{"model": "segmentation model", "widths": [64, 128, 192, 256], "upsampling": "nearest_conv", "final_lr_fraction": 0.05, "weight_decay": 0.2}
Rows from block 13 of a small segmentation model, named by matrix and row number. Rows with one number belong to one channel. Each number is 500 + 40 x the weight over its row's rms, rounded and kept within 0 to 999. All counts start at 0. Numbers have three digits each. After the name is the row's rms in percent of the matrix's.
After each channel's rows are labels from the 100 images, of 14848, where the channel reaches its highest value: "top examples" is what is common among them. Only what is clearly more common there than usual is listed. The data: rendered landscapes of hills, water and sky. In brackets: how many of the 100, against the usual share in percent.
# convs0: first 3x3 conv (model.decb.0.2.convs.0.weight, 192x192x3x3, each kernel summed), inputs 128-191
# convs1: second 3x3 conv (model.decb.0.2.convs.1.weight, 192x192x3x3, transposed, each kernel summed), outputs 128-191

convs0.133 084:533450509491487472457452487507577515445513501460502496490539550474482583510485519458447587532499499526454476552489495461562562454520540462507553533471552554519447492504522435491543523456458486
convs1.133 087:500503443562487533542488491481470453549485560493478454490571500504481522498443508471551445533451544477499527473396450491486542532517490448457503470471516482458517547535504541518513426546533517
top examples: high relief (70 vs 38)

convs0.183 135:555438460503465544548496491520473496552481496507459506487511448493488443521510542479493501548549491430477470510555500486430529454477503506417454499487463540487502509493407481514451500430462547
convs1.183 124:463473493499497470495476466466517545560593480495522434536522550535558520492494530467560588477513476453495509458482524475522458478521475459528532530509463473533477532451591541500449483454485472
top examples: high relief (63 vs 38); snowy peaks (37 vs 14.1)

convs0.153 099:493503493467471493505478503504523502513489507552471525551458517547481488450463593528471490461520491444475392535511528504473481543512462491423485510509534459534506496497457515523538538480554378
convs1.153 096:489481452423450455477497579482563516509591517445468437408494424454493470507472408415440573464457532544501507518495463497464533498438476525496514480537492552467487515495521501540519501476585533
top examples: high relief (66 vs 38); purple alien crags (37 vs 14.4)

convs0.148 094:586467531495542497509503471462475528504497511474566468450461453462519458530509552491546523449496536568478522489539489496488528467511515539478526470509566507485503435578550473483420497470524512
convs1.148 093:459512472493449513404456483513481448431486512541521433565553474494490537487550485459408502505431445456509442501467511518615514484443459447512472523511547466557503456517520568500487478500455561
top examples: snowy peaks (42 vs 14.1)

convs0.114 082:446485456422447445540416578568516488472498562467597448506517556552431529456485512554459557488413551527523522524532456451569511543553519548535486521485541466569522431504531436489538483583541462
convs1.114 089:548473552535544514540464497477524484548476478531421578512437502466490420467517487463535484528576535458473480459450522543485473467484477565497540530503506468532500637494487440459474531554483460
top examples: night (52 vs 24.8)

convs0.102 075:470507442480458554544493429492513526486513460454536528513498477450407563462545476554487523457506491453419488431501473459464488476451512539527615510470499481507428491476507452490507547519490511
convs1.102 074:520540536540481482471498562569529485458558478497521487493510521547546475371439515472518500474517511551453523520426493590512493491508553554452487429460503513477595486458471478471462486450557518
top examples: high relief (67 vs 38); snowy peaks (36 vs 14.1)

convs0.55 094:465501503524503546448563501521525429520504509516452490486433512508562518445474486539497485522566541457515517495520444478450522534518574470484502500555492507482482457454512514533529549493579475
convs1.55 096:524559407494472524499492511535490453539484525421503520512455500535557470490523522515568549554466463515459480514432463493491550433430441436490462462470449467513547506535510513462447510502492457
top examples: high relief (66 vs 38); purple alien crags (36 vs 14.4)

convs0.49 087:480518433398489536471468555463510504484566468550496494486520468493453478428433463501521495563432515463462556544514514548472491481465508466540560542422467495518520491465466533516542525530496529
convs1.49 089:558515455531502484451515452477502493505466528442453508496493528529538507438484486479502557470497499501508537506512508492515510525560534560461388472528538502457507604512455524495465541452462482
top examples: snowy peaks (32 vs 14.1)

convs0.65 104:493516477537535506464545498494485547521447488480494486467491496533470543549463503477484517465475424619565519464463511487526445487569509518479450508459533505463464515578512449523559464425455496
convs1.65 111:505516520470534488419468580503491485460500525512536559554520489456440457461480487465502499432560558476519536504543442458574488537519498490577491482490453496538491497452450543470540513527500520
top examples: high relief (65 vs 38)

convs0.32 106:458445465478455492512540551483558499475478533544543494544466509512466508560400524533524523456494464531477562498550467603550464464603533514525442497495530497488533530536477559519540579450549557
convs1.32 101:553490502456479501524527467533454484509499552473422497491488482479492454475533464461530486529467546461474447514513456529437546515391460494472545526548551526475480536470468529461495443437466530
top examples: snowy peaks (43 vs 14.1)

convs0.36 081:487521505464441483491500552531505499483424474498482486509485470553568548538427551479566508442482501524457466449559377579523569531522527490497439481460500506531523450562496524512447482527508555
convs1.36 087:529530506487513536495462478441474524438481528594447466476484431507478513499478471452431509539492527399642494486484489536499478495514474551434496481497600446504469571496485487499531517475504463
top examples: high relief (66 vs 38)

convs0.103 090:507415514505543473432518456453469527480466456479504542505479467476540462464466536494550482510493490530479513490509464475440513522501495508475488523575496485441517522501497491543454513470585595
convs1.103 092:479568525528511448497474506544495456476404585507469489503569481485383460493487443533567479534459567458494511417477515480533548496407475529489467471473454552499516474505509462497549496497433446
top examples: snowy peaks (33 vs 14.1)